{
  "model": "image VQ-VAE",
  "dataset": "histories of elementary cellular automata, time running down",
  "encoder_norm": "layernorm",
  "encoder_bias": "all",
  "encoder_moe": "top_k",
  "encoder_expert_mlp_ratio": 0.5,
  "encoder_shared_expert": false,
  "encoder_patch_size": [4, 4],
  "decoder_blocks_per_level": 3,
  "optimizer": "adamw",
  "steps": 7300
}
Rows from block 4 of the encoder of a small image VQ-VAE, named by matrix and row number. Rows with one number within an expert belong to one neuron, the router's apart. Each number is 128 + 24 x the weight over its row's rms, rounded and kept within 0 to 255. All counts start at 0.
Before each expert's rows are labels from the 100 images, of 14848, where the router gives the expert most weight on average: "colour at peak" is the nearest of a few named colours to the mean colour under the peak. Only what is clearly more common there than usual is listed. The data: histories of elementary cellular automata, time running down. In brackets: how many of the 100.
# router: router (encoder.blocks.4.mlp.router.weight, 16x256), inputs 86-171
# up: expert up (encoder.blocks.4.mlp.up, 16x128x256), inputs 86-171
# down: expert down (encoder.blocks.4.mlp.down, 16x256x128, transposed), outputs 86-171

# expert 11
colour at peak: black (83)
router.11 [129 145 126 138 156 137 161 130 148 164 140  91 144 117 140 105 105  93 150  91 104  98 132 110 132 141 105 147 149 146 105 146 136 118 156 149 130 142 119 159 112 155 105 148 124 127  95 120 135  64 129 145 128 164 122 143 147 123 137 140 140 151 153 134  90  95 132 116 152  89 146 153 135 133  88 106 146 162  99  99 106 142 107 156 137 142]
up.0 [118 138 150 165 144 133 143  90 122 110 150 143 139  92 125 139 126 136 133 142 122 162 145 101 101 102 126 111  73 115 115 118 133 150 119 182 183 179 119 116 118 117  70 142 133 116  99  89 138 128 103 127 160 135 151 121 130 155 187 115  88 116 142 119 145  88  92 123 118 127 137  96 139 127 175 123 129  92 151 163 137 109 108 137 153 169]
down.0 [119 136 129 128 107 187 166  81 169  97 143 147 147 113 132  96 148 101 131  97 105 122 101 120 128 124 105  90 123 128 130 135 132 171 146 167 149 125 163 118 103  99 139 137 111  99 110 123 141  94 160 137 147 123 122 124 140 148 151  91  82 109 115 152 109 144  63  87 101 172  95 105 123 116 138  75 105 108 131 126 108 178 169 145 117 145]
up.1 [149 121 119 123 133 149 127 110 148 149 151  98 125 129 139 167 114 130 127 130 124 108  96 115 133 145 122 100 147  95 134  82 122 105 139 118  90 134 116 145 134 150 133  93  95 128 149 158 114 104 156 120 119 140 154 133 141 128 115  83 114 164 105 133 112 125 142 133 145 151 137 161 117 134 107  97  89 106 126 160 160 111 128 114 169 114]
down.1 [ 79 161 116 155 155 127 123 101 125 142 149 121 121 101 120 140 128  59 123  86  92 139 103 103 162 162 145  97 110 125 136 115 154 141 169 127 162 143 172 129 172 142 127 142 176 116 151 134 136 138 104 159 142  83  94 126 142  92 131 101 162 144 132 100 139 102 114 129 174 109 172 112  89 124 100 154 120 156 174 138  95 120 138 114 128  83]
up.2 [116  98 170 130 172 165 152  92 148  84 151 181 157 141 125  99 133 103 152 185 135 117 156 118 122 121 135 137 160 139 136 131 132  93 119 158 153 173 140 139 132 117  71 153 134 106  92 155 117 117 138 130 114 125 131 120 142 133 113 117  94 154 103 117 122 176  88 128 132 144 120  98 119 114 109 193 137 115 173 123 139 133  94 120 142 143]
down.2 [155 128  93 114 130 137 167 127 132  97  71  99 181 127 154 143  77 112 144  86 154 146 112 139  97 133 139 106 146 156 112 112  97 163 146 145 112 120 102 145 144 138 136 143  83 108 105 100 126 109 111 154 181 115 115 142 107 159 149 142  70 119 177 167  98 101 118  90 123 146 126 133 137 148 113 140 128 110 156 120 116 130 159 136 132 176]
up.3 [137 125 103 150  67 106  89 118 113 108 104 119 144 129 147 124 120 110 131 111 139 144 124 161  81 128 120 106 142 122 127 142 202 134 108 132 123 119 127 110 152 114 152 154 152 134 175 126 142 186 129 106 116 143 110 117  82 113 134 132 101  96 112 132 161 130 141 138 113 117 141 127 113 131 163 145 150 134 146 143 122 126 115  88 123 126]
down.3 [162 139 118 153 128  89 109 138 119  96 120 130  58 149 114 126 104 130 146 198 163 166 147 121 160 108 140 131 144 146 128 134 134 126 111 128 109  94  98 100 126 143 153 135  89 143 138 186 121  95  83 107 106 138 144 128 106 119 127 169 150 115  83 124 116 105 168 135 138 151  98 132 142 167 110 131 117 150 140 151 178  88 119 132 132 146]
up.4 [144  99 113  98 144 108 165 150 127  89 139 128 116 131 111 100 118 150 177 144 166 110 134 122 112 181 145 142 138 129 140 135 111 128 140 157 115 100  80  99 103 114 102 124 129 147 122 152 113 139 156 134 128 117 182 133 126 106 106 184 159 155 150  86 129 124 156 123 107 102 171 104 141 157  98 135 101  95  95 137 165 113 105 149 149  89]
down.4 [128 145  72 112 163 132 142 130 152 127 162  88  89 165 125 163 162 146  91 131 112 171 119 110 178 135 141 115 134 128 120  96 144 125 139 146 131 161 119  98 138 147 135 110 129 136 142 118 155 126  95 106 165 135 132 121 145 118 151 137  60 118  95 130 108 147 129 116 124 111  81 117 113 126 120 150  64 148 142 148 143 112 139 140 154 141]
up.5 [111 137 150  93 190 131 150 122 157 175 141 123 110 139  99 141 140 129 143 138 117 119 132 111 149 186 154 125 120  94 127 122 126 110 123 126 103 150 106 139 151 154 103 107 147 122  99 145 146 119 126 111 163  80 133 106 141 120 153 119 145 101 127 164 151 138 132 125 149  70 109 108 101 122  95 142 117  99  98 173 132  87 112 179 138 128]
down.5 [140 155 120 133 135 130 107 140 136 119 151  86 115 139 131  87 168 164 165  79 122  86 132 151 115 150 136 106  98 145 159 134  98 178 131 118 133 152 138 111 143 172 110 148  91 147 103 182 163  80 164 144 128 106 138 137  95 133 123 150 156 178 156 157 119 119 133 157 162 109 204 132  73 135 107 156 153 101 177 117 124 114 144 111  90 103]
up.6 [103 143 169 103 139 146 139 104 127 149 122 150 142 118 134 175  96 161 156 124 119  86 136 108 116 106 117 102 149 102 146 129 149 117 122  98 113 108 103 131 140 156 119 114 189 102 106 142 132  97 150 137 120 131 123 123 126 163 120 123 123  96 130 139 141 132 125 134 132 157 146 205 124 105 125 179 116 127 181  75 103 104 134 114 107  99]
down.6 [137  75 115 121 142 123  93 130  87 115 146 161 133 143 119 133 144 105 112 122 186 112 144 141 111 113 114 115  85 115 141 119 147 150 149 141 109 146 144 118  93  84 134 128 146  91  82 115 133 130 119 183 118 111 132  94 141 125 105 143 140 171 121 105  83 139 136 135 147 120 134  47 114 119 140 174 147 159 131 106 109 101 108 112 124 107]
up.7 [110 123 171 151 140 118 103 137 122 155 140 121 102 115 124 105 110 131  97 131 149 153 127 151 139 109 106 112  98  80 157  89 145 151 100 126 165 105 122 127 106 103 181 104 133 124 122 134 107 142 107 131 133  92  99  99 133 157 145 120 125 126 132 110 132  95 120 139 150 101 142  83 140 114 152 109 126 105 178 148 150 190 109 117 150 112]
down.7 [117 120 149 144 112 120 148 126 107 100 130 165 117 126  89  96  94 133 116 124  92 158 154  85 154 130 159 142 126 124 157 133 102 150 104 137 106 148 128 124 116 141 126 137 156 133 126 101 159 145 104 133 124 160 118 153 119 142 128 165 164  92 118 126 109 135 111  91 183 135 129 165  99 124 141 107 145 125 119 141 149 122 142 142 144  97]
up.8 [127 121 116 144 100 170 116 103 139 128 115 170 131 142  77 161 128 148 158 133 133 155 108 120 116 131 122 131 159  98 106  93 164 112 140 142 110 142  99 170 121 105 109 135  68 134 174 140 119 144 124 114 139 131 143 130 120 110 139 130 141 121 126 108  99 129 120 130 114  56 143 112 121 117 102  72 136 100 129 121 165 154 142 137 136 112]
down.8 [119 164 134 111 175 121 113 130 143 144 168 122 136 113 159 108 159 126 106 137 115 136 112 122 127 152 147 142 142 133 130  74 130  95 141 106 116 110  82 195 162 171 112 120 146 113 126 156 118 141 130 111 101 124  93 166 136 118 156 102  97 158 153 127 148  95 120 158 122 136 135 140 109 152 140 150 190 113 150 148 140 143 162  99  92  60]

# expert 15
colour at peak: black (41)
router.15 [146 150  79  96 131 132 159 117 177 111 138 135 133  98 142 107 103 147 104 136 147  83 102  93 117 155  62  94 130 134 104 137 113 110 140 152 125 138 102 114  92 141 117 164 112 160 102  89 142 110 134 112 157 114 173 137 134 123 173 130  84 114 107 102 148 140  97 114 118 140 113 121 147 133 128 102 140  99 139  98  99 142 107 114 132 132]
up.0 [141 118 129 156  76 163  83 152 105 114 134 119 133  73 115 167 154 113 143 136 115 149 140 140 135 101  92 112  99 105 125 164 147 131 111 149 151 130  75 125 160 119 117 131  99 157 124 158 134 187  91 104 113 122 124 106 119 109 174 123 127 119 112 154 164 130 151 146 152 129  84 105 129  50 115 140  95 136 152 135 107 134 132 154 142 119]
down.0 [112 130  93 182  95 162  97 158 168 141 152 134  67 127 120 147 129 148 130 125 125 152 131 140 139 150 113 125 138 120 118 133 122  97 119 115 103 131 136  97 179 185 186 101 127 127 136 161 145 161  79  68 130 106 171 128 134  68 137 110 148 126  91 113 119 122 133 124 138  98 117 102 103 115 111 117 106 128 136 167 121 117 119 158 152 116]
up.1 [121  87 100 119 140 143  72 191 104 147 176 133  88 118 150 120 146 122 115 113 126 102 106 131 139 121 152 137 126 106 127 140 150 102 149 114 120 126  86  92 148 136 129 140 150 130 129 181 147 128 130 120 120 130  79 158 116 108 138 133 130 137  95 123 124 114  88 122 142 178 151 165  98 112 160 124 150  96 126 126 141 117 170  74 126 151]
down.1 [127  86 103 105  91 140 118 139 138  81 121 133 129 132 132 153 130 107 149 148 137 117 187  86 157  96  93 138  73 153 100 136 119 144 164 143 126 146 145  83 121 120 142 131 113  78  93  91 104 137  74 106 107 153 178 129 124 110 125 136 125 108  99 139  87 132 167 131 118 126 107  78 155 116 111 162  98 167 129 124  96 119 100 161  92 125]
up.2 [114 138 149 111 185 124  81 147 126 132 131  87 158 132 136 104 120 103 171 114  89 134 129 102 144 159  65 114 148 108 148 220 131 118 191 148 145 108 111 146 107 134 139 157 146 139 136 122 159 128 163  91 121  85 119 104 142 128 141 144 148 116 147 161 145 102 128 154 115 161 103  94 130  94 134 146 114 117  97 118 160 109 129 104 131 132]
down.2 [124  93 119 176 162 129 118  84 133 156 186 134 101 124 117 118 129 133 123 114 137 143 118 138 175 148 109 140 180 113  89 139 133 124 130 102  92 120 141 119 191 146 121  84 118  89 129 100 110 114 134 115 143 141 133 142 129 159  83 139 166 131 105  94 186  91 122 131 171 105 154 111  94 120 141 146 116 115 121 155 133 134 125  90 121 110]
up.3 [137 157 106 146 178 152 123  86 157 117 158  97 120 134 132 127 113  98 138 125 118 104 157 117 150 133 112 119 145 117 121 159 160 137 155 125 159 169 155 146 113 117 138  86  98 164 130 120 133  97 132 134 143 156 135  99 158 174 116 112 115 120 114 162 144 126 149 120 138 140 157 120 108  90  78 127 101 155  87 129 123 115 111 135 167 100]
down.3 [132 111 124 139 159 100 132  92 143 128 126 101 143 122 140 105 100 134 154 105 108 142 123 138 107 144 106 146  94 139 124 140  86 101 131 147 162 129 112 164  91 110 127 112 159 114  81 125 128 122 125 129 115 105 130 138 162 126 136 162 170 116 107 123  98 120 144 124 141  79 134 129 135 116 152 150 124 146 132 157 123 114  94 136 148  69]
up.4 [122 136 116 130  73 112 129 131 121 121 149 105  92 129 118 153 142 118 156 133 126 129 111 111 135 135 138 121 129  88 123 132 139 111 154  99  90 127 135 144 176  81 136 100 126 142 135 145 137 155 102 101 101 168  96 161 150 137 100 140 122 127 103 102 131 114 152 135 139 123 183 148  95 133 102 180  84 161 181 141 144 148 137 133 155 128]
down.4 [119 142 155  85 142 100 138 116 142 132  96 102  92  71 172 154 147 168 110 146  86 150 120 127  92 173 138 133 125  67 129 104 102 103 182 125 150 114 132 126 129 134 134 118 108  81 124 129 117 129 112 140 143 164 147 103 127  90 176 173 123 101 129 100 124 110 127 124 119 154 117 145 108 162 126 107 145 152 129  92 139 164 155  74 158 123]
up.5 [ 75 130 156 122 161  99 140 119  94 156 148 144 113 111  85 106 126 127 117  62  90 126 147 146 136  88 121 131 174 150 127 117 100 150 128 143 135 121 126 128 102  94 106 155 141 192 129  96 150 153  93 129 124 133  79  80 123 164 132 133 139 121 137 173 144 136 108  88 110 127 121 135 121 123  89 118 151 129  71 138 117 116 145 103 164 144]
down.5 [166 105 154 136  74 151 108 148 116 138  79 109 163 121 152 126 116  89 150 116 115 119 160 146 115 117 173 130 153 146 127 142 125  89  96 143  85 102 134 119  85 104 150  95  92 145  96 143 159 157 159 162 130 181 116 138 132 124  98 163 115 104 148  87 128 123 138 112  84 112 159 153 135 168 114 125 141 138 122 107 125 101 107  82 119  90]
up.6 [ 92  94 124  93 156 114 113 160 112 114 149 148 131 113 160 142 117 143 142  98 141 128 153 125 112 103 108 112 106 100 156  83 148 113 117 117 121 132 106 155 117 127 143 119 118 122 102 122 124 180 147 137 101 114 159 148 132 148 116 173 161 121 184 121 189  84 134 160 116 137 103 124 153 119 129 169 120 132 163 128 139 100 125 107 154 116]
down.6 [141 115  97 164  89 108 144 174 123 153 151 145 128 122 144 106 105  79 104 152 166 132 188 179 142 109  91  88 132 127 159  97 152 143 103 139 123 144 129 148 164  84 109 110 147 163 125 137 125 118 135 156 134 113 155 161 127 145 115 129 146 102 114 113 132 145 124 113 140 101 100 137 158 122 139 174  91 140 114 100 129 173 109 112 145 116]
up.7 [117  83 117 101 132 137 109 185 160 126 108 120 102  86 136 171 125 134 106 116 118 107 125 128 116 130 162 126 122  61 115 157 115 125 105  98  87 137  71 121 124 121 171 124 115 149 160  93 107 111 111 141 111 145  78 122 116 156 104 131 133 154 110 141  84 101 110 130 101 166 123 101 148 139 115 166 163 151 117 132 146  94 115 125 159 140]
down.7 [122 105 117 146 130 125 113 117 141  78 142 123 166 119 137 143 112 117 102 134 121 132 140 100 140 134 124 122 125 129 105 128  76  89 144 137  85 124 149 126 103 101 100 124  62 127 139 171  76 101 107 113 130 123 155  80 163  91 176 143 143 110 121 179 113 143 131 116 134 132 116  94 149 115 131  99  91 142 122 132 128 142 163 141 149 132]
up.8 [101 114 145 199 126  90 123 133  97 149 187 142 127 133 151 138 190 150  75 181 137 139  83 122 153 164 111 149 119 159 161 130 135 136 107 112 133 125 118 141 142 124 121 142 133 123 131 112 123 149 108 101 111 140  94 145 147 146 129 117 160 127 100 134 127 121 142  60 125 114 117 162 126 166  67 117 102 109 121 134 182 137 110  95 117 103]
down.8 [157 127 115  92 121 151 135 125 124 159 134 120  99 145 136 133 137 107 100 134 132 141 143 139 127 114 112 162 136 155 135 167 126 158 156 144 111 125 142 135 115  86  44 146 130 116 179 133 126 165 155 112 165 139 128 144 114 126 134 105  93 144  85 144 169 147 159 111 189 111 112 101 158 135 148 154  97 128 147 113  92 100 114 161 109 115]

# expert 4
colour at peak: white (31)
router.4 [176 106 159 124  94  97 122 133 142 169  90 120 128 127 133 101 135 112 157 167  96 109 129 151 136 167 133 130 145  95 137 142 132 131  60 145 115 139 130 133 165 102 147  81 124 142 112 129 102 150 137 121 103 152 103 133 129  99 127 132 162 151  95 107 128  72 155 114 104 146 121 167  82 163 109 106 110 141 172 129 129 129 115 156 173 135]
up.0 [173 175 126 106 166 127 183 160 124 117 161  89 131 143 149  91 124 114 133 139 131  81 108 154 122 169 125 159 134 146 134 103 129 177 160 121 131  97 120 154 121  97 128 122 129 148 106 101 109  75 154 155 148 128 132 123 143 104 104 129 151 169 136 144 136 118  87 100 135  84 142 117 138 160  68 131 130 141 144 111  98 143 145  86 181 102]
down.0 [121 142 129  93 158 129 139 132 141 140 115 103 147 147 136 119 132 116 111 134 121 102 126 126  90 138 110 150 101 113 147  73 124 143 135 140 141 113 119 152 140 159  67 123 143 106 129 106 173 149 130 126 137 127 125 128 118 125 160 146  92 129 132 153 150  97 119 105 109 160  97  84 130 155 161 162 154 102 138 114 112 130 130 115 127 130]
up.1 [ 96 119 124 134 163 130 103 124 139  91 118 136 128 148 146 137 164 147 149 124 169 147  91 135 154 109  76 131 126 147 105 128 145 112 145 174 117 120  89 151 155 104 127 139 128 109 115 113 135 168  82 131 176  72 165 132 160 152 178 117 103 116 107  95 112 117 138 139 136  98 105  60  96  56 111 116 130 116 113 124 129  89 147 140 121 136]
down.1 [117 147 134 121 136 143 132 114 134 122 118 155 117 125 112 100 119  95 156 116 123 121 151 128 145  62 118 109 104 114 125  86 153 136 143 168 157 115 112 122  98 120 144 200 124  85 115  98 116 119 109 131 153 137 145 110 132  96  95 137  94  69 141  88 115 165  74 105 120 160 115 124 147 148 124 133 120 127 115 139 101 124 106 112 126 124]
up.2 [131 126 119  90 113 162 136 137 156 101 128 138 122 112 169 180 146 106 109 113 120 138 138 105 144 128 101 112 124 145 136 114 149 132 160 178  93 144 107 107 141 139 131 108 122 120 153  99 132 125 134  94 112 152 155 122 133 111  98 125 111  82 134 114 152 117  83 154  84 144 124 150 126 108 141 134 121 130 157 141 107 165 119  87 147 124]
down.2 [153 143 138 139 187 113 127 136 142 162 134 123  96 111 141 141 115 144  86 136 103 134  88  88  89 102 112 136 149 132 140 139 133 132 156  97 119 130 149 170 112 149  82 123 152 123  94 145 132 105  95 125 145  86 130 138 118 122 137 102 161 126 125 123 138 106 140 106  88 123 152 127 120 156 151 137  74 118 175 112 128 183 117 131 140 126]
up.3 [154 106 130 133 129 124 141 111 112 147 109 137 131  94 135 112 129  92 183 122  84 127 127 137 137 120 105 107 132  69 126 151 113 113 132 132 146 145 143 111  89 133 127 126 121 150 111 129 128 111 109  93 127 105 154 144  98 136 153 133 163 119 166 153 130 103 128 144 102 152 116 100 113 111 130 133  85  98  89 132 147 139 109 162 125  67]
down.3 [130 198 120 103 129 129 159 106 114 148  97 138 107 143 133 156 109 126  94  68 100 108 138 117  93 158 140 135 120 125 136  87  92 141 154 118 145 113 126 152  94 127 146 110 130  84 151 156 165 115 151 116 147 119 116 180 122 138 156 116  84 120 107 207 217 133  95 121 157 110 182 146 128 124 130 159 148 120 114 122 106 134 143 108 136 150]
up.4 [ 67 157  95 114 115 151 176 108 127 137 101 159 153 144 121 106 110 135 109 123 129 156 121 126 103  93 122  92 124 188 143 126 143 132 104 155 175 135 148 142 112 125 111 141 119 112 142 119 128 170 140 131 123  99 139 129 156 112 158 142 120 111 134 144 154 121 136 142 188 119 109 146 151 137 155 147 109 178 172 110  78 178 123 147 130 139]
down.4 [129 183 157 116 122  88  95 115 131 123 119 162 104  92 144 130 126 123 109 104 136 117 112 149  80 172 141 135 138 187  90 122 154  97 154 118 112 139 111 138 126 121 122 100 151 121 123 200 124 134 159 115 123 175 107 158 180 120 129 131 174 118 135  76 137 114 136 155 139 113 113 135 140  98 112 161 119 127 138 146 164 119 136 121 141 151]
up.5 [124 171 117 115 140 151 121  83 131 128 148 123 150  92 138 157 161 114 147 125 133  91 112 126  88 107 143 138 155 145 125 144 162 116 121 108 104  80 110 195  88 157 145 111 150 180 149 152 108 151 168 138 110 104 108 133 154 138 107 127 121 159 126 153 164  76 120 118 153  74 133  96 160 115 133 134 100 135 152 130 111  87 129 100 107 151]
down.5 [109 153 129 109 133 116 128 161 132 162 156 105 138 122 157 141 133 154 129 123 117 144  85 132 148 159 119 109 138 154 148 100 124 138 120 106 137 101 110 117 127 126 111 122 146 159 133  76 155  92 150 116  98  96 114 166 143 155 107 118 175 117 158 167  85 149 122 177 105 143 155 124 154 138 114 101 190 126  96 122 162 129 176 121 121 123]
up.6 [116 126 104  92 108 134  99 106 131 129 142 110 140 121 135 139 146 113 106 113 137  90 121 125 151  86 148 146  93 128 131  83 146 129 136 109 117 136 121 155 141 128 162 138 138 131 181 130 126  95 145 123 121 119 140 136 136 132  93  87 113  88 127 128 151 131  97 113 110  97 126 152 161 114 130 133  86 114 171 134 114 162 112 125 113 138]
down.6 [106 153  79 128 148 152 160  98 114 115 177 102 144 148 124 112 130 106  66 104 141 101  74  98 161 117  90 119 111 131  69  86 110 129 158 162 159 158 126 157 116 130 111 146 135 134 136 120 140 116 143 159 127 111  86 130 144 108 163  81 123 111 134 129 158 150 131 125 180 140  81  83 129 120 142 162 133 114 124 118 115 103 135  84 129 131]
up.7 [ 85 152 125 130 154 116 131  90 106 113 125 176 130 132 123 113 132 137  86 154 160 134  85 119 107 115 101 143 102 154 181 120  92 146  86 123 156 129  86 148 118 104 131 118 135 113 134 120  92 183 134 157 124  99 136 146 152 132 133 141 146 157 156  97 142 131 121 130 135 103 111 129 130 124  67 149 153 138 139  96 112 158 107 104 120 114]
down.7 [129 162 139 166 140 119  96 107 130 146 156  79 177 114 118 116  98 138 129  98 148 111 135 155 143 139 109 150 140 157 123 146 143 134 134  85 124 132 150  70 112  75 118 128 124 159 116 143  91 111 149 129  79 118 101 136 154 158 146  68 121 104 103 143 141 126 123  93 131  96 135 130  99 155 146 155 139 157 126 123 152 138 118 139 108  77]
up.8 [145 129 129  86  86 153 129 133 148 122 131 100 118 159 126 177 106 162 100 132 162 126 145 124 133 136  92 112 110 126 107  95 163 135 110  93 141 137 138 113 149 118 165 115 128 145 141 120 157 132 135 102  89 119 126 171 134 134 145 132 168 132 116 100 161 158 144 147 116  97 125 100 150  88 135 111  42 142 188 145 126 132 120 166 117 151]
down.8 [126 109 122 155 142 137  72 144 130 151 158 106 121 135  82 160 137 155 101 144 124 130 108 114 134 169 138 121 107 118  95 108 170  73 135  39 108 111 123 131 116 148 149  77 124 155 138 159 113 143  95  95 121 119 128 148 115 151 130 120 185 113 121 100 138 115 118 133 137 123 136 116 160 107 123  97 105 139  96 122 165 105 143 144 151 112]

# expert 13
colour at peak: white (26)
router.13 [157  86  70 127  94 126 121 142 142  84 124 150 127 155 136 123  99 167 151 110 122  95 143 138 142 143 132 145 139 157 116 136 104  89 139 130  89  91 120 113 176 117 127 176  64 105 156 120 104 130 111 108 131 129 183 129  96 134 119 102 103 138  92 138 132 135 111 140 132 105 118 123 142 121 111 135  96 119 104 169 115 145 131 121 141 126]
up.0 [ 65 107 179 128 120 123 108 166 120 194 129 120 114 122 117 133 151 141 124 141 114 147 159 141  86 157 168 133 175 110 128 142 145 143  90  98 125 113 163 155 116 166 139  96 175 148 156 146 121 134 119 125 153 158  82 152 143 127 128 166 167 131 136 112 159 140 138 116 121 110 117 213  78 135 160  97 148 106 141 119 149 150 123  99 135 127]
down.0 [162 137 163 128 129 105  92 139 119 160 173 137 118 126  97 134 146 155 144 137 126 138  95 149 109 151 146 162 131 125 105 145 123 103 103  77 115 146  95 162 158 141 136  77 142 177 139 178 126 161 134 119 103 127  99 135 117 104 111  79 190 130 145 121 129 108 114 130 142 105 123 153  84 140 146 111 144 168 109 133 173  98 177 113 143  86]
up.1 [148 137 148 168 126 103 129 132 161 157 152 135 128 103 151 104 155 155 165 131 101 136 153 160 121 133 166 149 146 144 112  93 150 109 129 137 114 127 132 164 104 126 200 115  91 134 130 179 138 154 105 116 119 101 144 152 110  88 144  95 154 126  93 176 102 113 123 150 129 130 132  92 104 152 118 148 139 125 135 136 126  95 130  97 143 151]
down.1 [ 82 175 105 106 123 161 132 126 116 132 116  78 144 110  89 132 140  90 120  93 136 106  90  96 135  79 124 148 156 140 163  92 112 153 163 152 117 148 174 128 128 110 132 178 126 103 123  74 115 134 133 120 107 108 171 138 120 153 125 111 127 107 117 154 153 158  91 141 168 178  97 101 157 113 138 126 122 163 123 159  93 147 155 120 128 116]
up.2 [106 119 132 110 110 108 132 108 162 137 166 119 131 123 133 139 102 124 132 127 100 122 102 132 101 116 168 130 158 100 107 105 137 122 145 123 137 124 103 139 131  99 129 109 135 131 136 142 131  31 123 131 167 148  90 143 179 122 108 120 162 158 143  92 144 119 121 100 114 125 173 182 136 148 122  90 128 134 154 101 135 127 145 126 166 113]
down.2 [139 148  87 125 159  92 119 116 162 116 116 114 105 131 125 152 121 143 110 161  91 155 115  75 142 175 141 114  88 119  77  88 117 108 151 129 116  87 127 177 147  95 145 125 148 132 144 137 140 130 118  99 142 120 135 163 141  90 153  77 117  85 101 154 136 111 102 143 155 108 130 109  95 128 132 112  98 141 160 161 160 160 132 113 153 146]
up.3 [153 128 165  92 134  70 156 110 115 160 156 149 122 139 145 121 151 157 107 130 116 147 118  97  94 151 162 132 135 125 165 108 133 121 112 153 128 126 100 117 149 169 172 138 148 109 136 155  93 138 131 125  95 101 148 134 123 101 166 121 127 157  98 116 175 100 133 143 131 105 119 107  90 151 162 146 190 101 118 157 123 131 154 106 131  67]
down.3 [108 145 132 154 102 168 157 117 108 123  95 124 119 126 137 143  87  94 138  89 171 100 169  90 135 114 114 160 109 112 107 159 130 163 113 117 121 135 144 138 143  94 144 110 109 134 129 110 120 127 143 147 146 118 164  81 141 149 100 116 143 147 126 126  85 131 156 102 132 172 137  70 143 108 104 152 101 121 136 102  95  88 117 149 103 143]
up.4 [157  83 141 155 123 157 120 128 108 136 134 128  85 136 136 158 166 138 151 109 152 150 114 144 116 141 122 135 134 113 112  95 149 151 123 146 123 158 115 134 129 119 129 122 102 149 136 121 110 167  99 103 102 124  80 121 150  89 144 114 175 111  89  98 160 101 121 124 162 121 149 129 108 134 142 140 167  90 133 157 144 109 150 137 147  89]
down.4 [121 119 163 123 139 110 116 113  90 162 149 124 111 119 120 100 190 112 189 107  81 116 119 145 115  90 147 167 140 119 158 111 129 142 112 133 144 128  89 118 113 132 149 144 146 112  87 169 104 118 113 134  89 146 141 169 103 112 143 133 128 120 145 146 168  83 118 132 138 113 101 150 119 141 112  98 109 142 159  92 156 130 144 106 119  90]
up.5 [109 123 126 134 147 146 125  86 137 137 136 149 135 111 109 121 139 106 113 111  93 148 126 156  98 120 106 119 153 152 142 112 147 126 153 114 138 127 180 125  71 138 137 158 110 114 120 115 141 125 128  96 119 106 122 155  96 149 188 152 149 100 115 159  96 174  79 127  92 149  92  98 124 100 124 118 104  69  94 136 135 148 143  98 101 124]
down.5 [ 53 128  94 131 140 151 148  82 135  86 117 133 128  95 139 129  97  68 108 142 151 141 126 124 167 102  90 120 100 148 120 101 105 128 128 150 147 151 141 128  81  88 120 113 125  90 120  94 137 122 136 128 152 148 167  99 163 122 135 147 101 119 127 175 154 164 108 113 165 169 117 121 150 134 103 124 131 139 101 120  98 121 164 149  99 145]
up.6 [126 130 184 102 130 152  93 139 129 107 160 112 130 121 157 123 148 133 153 142 164  84 152 104 123 120 119 128  96 102 131  97 123 196 121 140 138 116 105 149  92 110 129 156 164  89 101 149  98  74 158 118 121 154 114 120 119 133 118 112 122 148 159 131  98 122 101 104 122  94 111 130 159 163  79 133 153 157 138 131 101 141  86 109 142 161]
down.6 [115 108 133 133  77  85 116 100 130  97 124 127 144 101 112 109  92 133 149 110 133  97 131 148 126 137  99 131 132 150 134 176 188  93 132 110 103 145 134 105 117 129 137 112  93 128 150 138 132 131 143 114 168 112 157 128 161 124  98 130 160 132 147 114 120 151  70 156  82  87 159 146 156 147 136  95 141 161  90 133 114 149  92 126 136  93]
up.7 [139 121 124 107 189 115 132 110 135 145 146 158 156 163 125 102 118 142 127 133 108 136 108 126 121 157 111 161 165 148 118 112 132 125 148 131 133 128  44 122 115 120 135 129 128 131 114 173 122 125 135 145  88  94 132 161 138 119 140 121 153 107 138 135 113 128 119 119 165  97 165 116  67 124 142 158 129 109 120 175 139  99 135 114 146 154]
down.7 [110 188 121 137 143 125 155 159 125 162  69 139  93 110 103 157 142  88 139 145 129 166  95  94 135 105 123 161 141  78 145  82 134 103 133 144 156  73 144 113 160 137 129 145 159 113  93 125 140 127 156 101 130 117 202 124 134  90 142 103 133 129 145 141 175 161 145 107 124 127 105  91 150 118  95 116  92 148  95 129 101 165 162 127 149 102]
up.8 [ 98 156 157 185 165 143 163  99 129 163 137 109 123 142 146  99 160 106 111 125 103 168 110 104 181 122 128 130  73 156 163  67 121 146  93 126 160 123 168  78 105 142 131 151 122 107 107 107 100 100  80 175 156 118 127 125 119 150 169 131 123 104 116 149 139  90 129 118 141 178 122 115 121 161 142 146 129 118 118 156 107 145 142  84  98 117]
down.8 [138 119 103 121 102 204 111 125 123  92 107 134 121 171 120 185 121 117 128 152 147 123 120  95 150 112 145 149 131 133 102 118 143 130 147 110 161 153 126 134 112 115 106  84 118 137 114 114 150 112 129 118 140 106 140 115 110 153  85 129 137 128 149 150  99 146 130 150 162 140 113  97 134 119 124 131 108 135 117 107 107 141  90 157 152 149]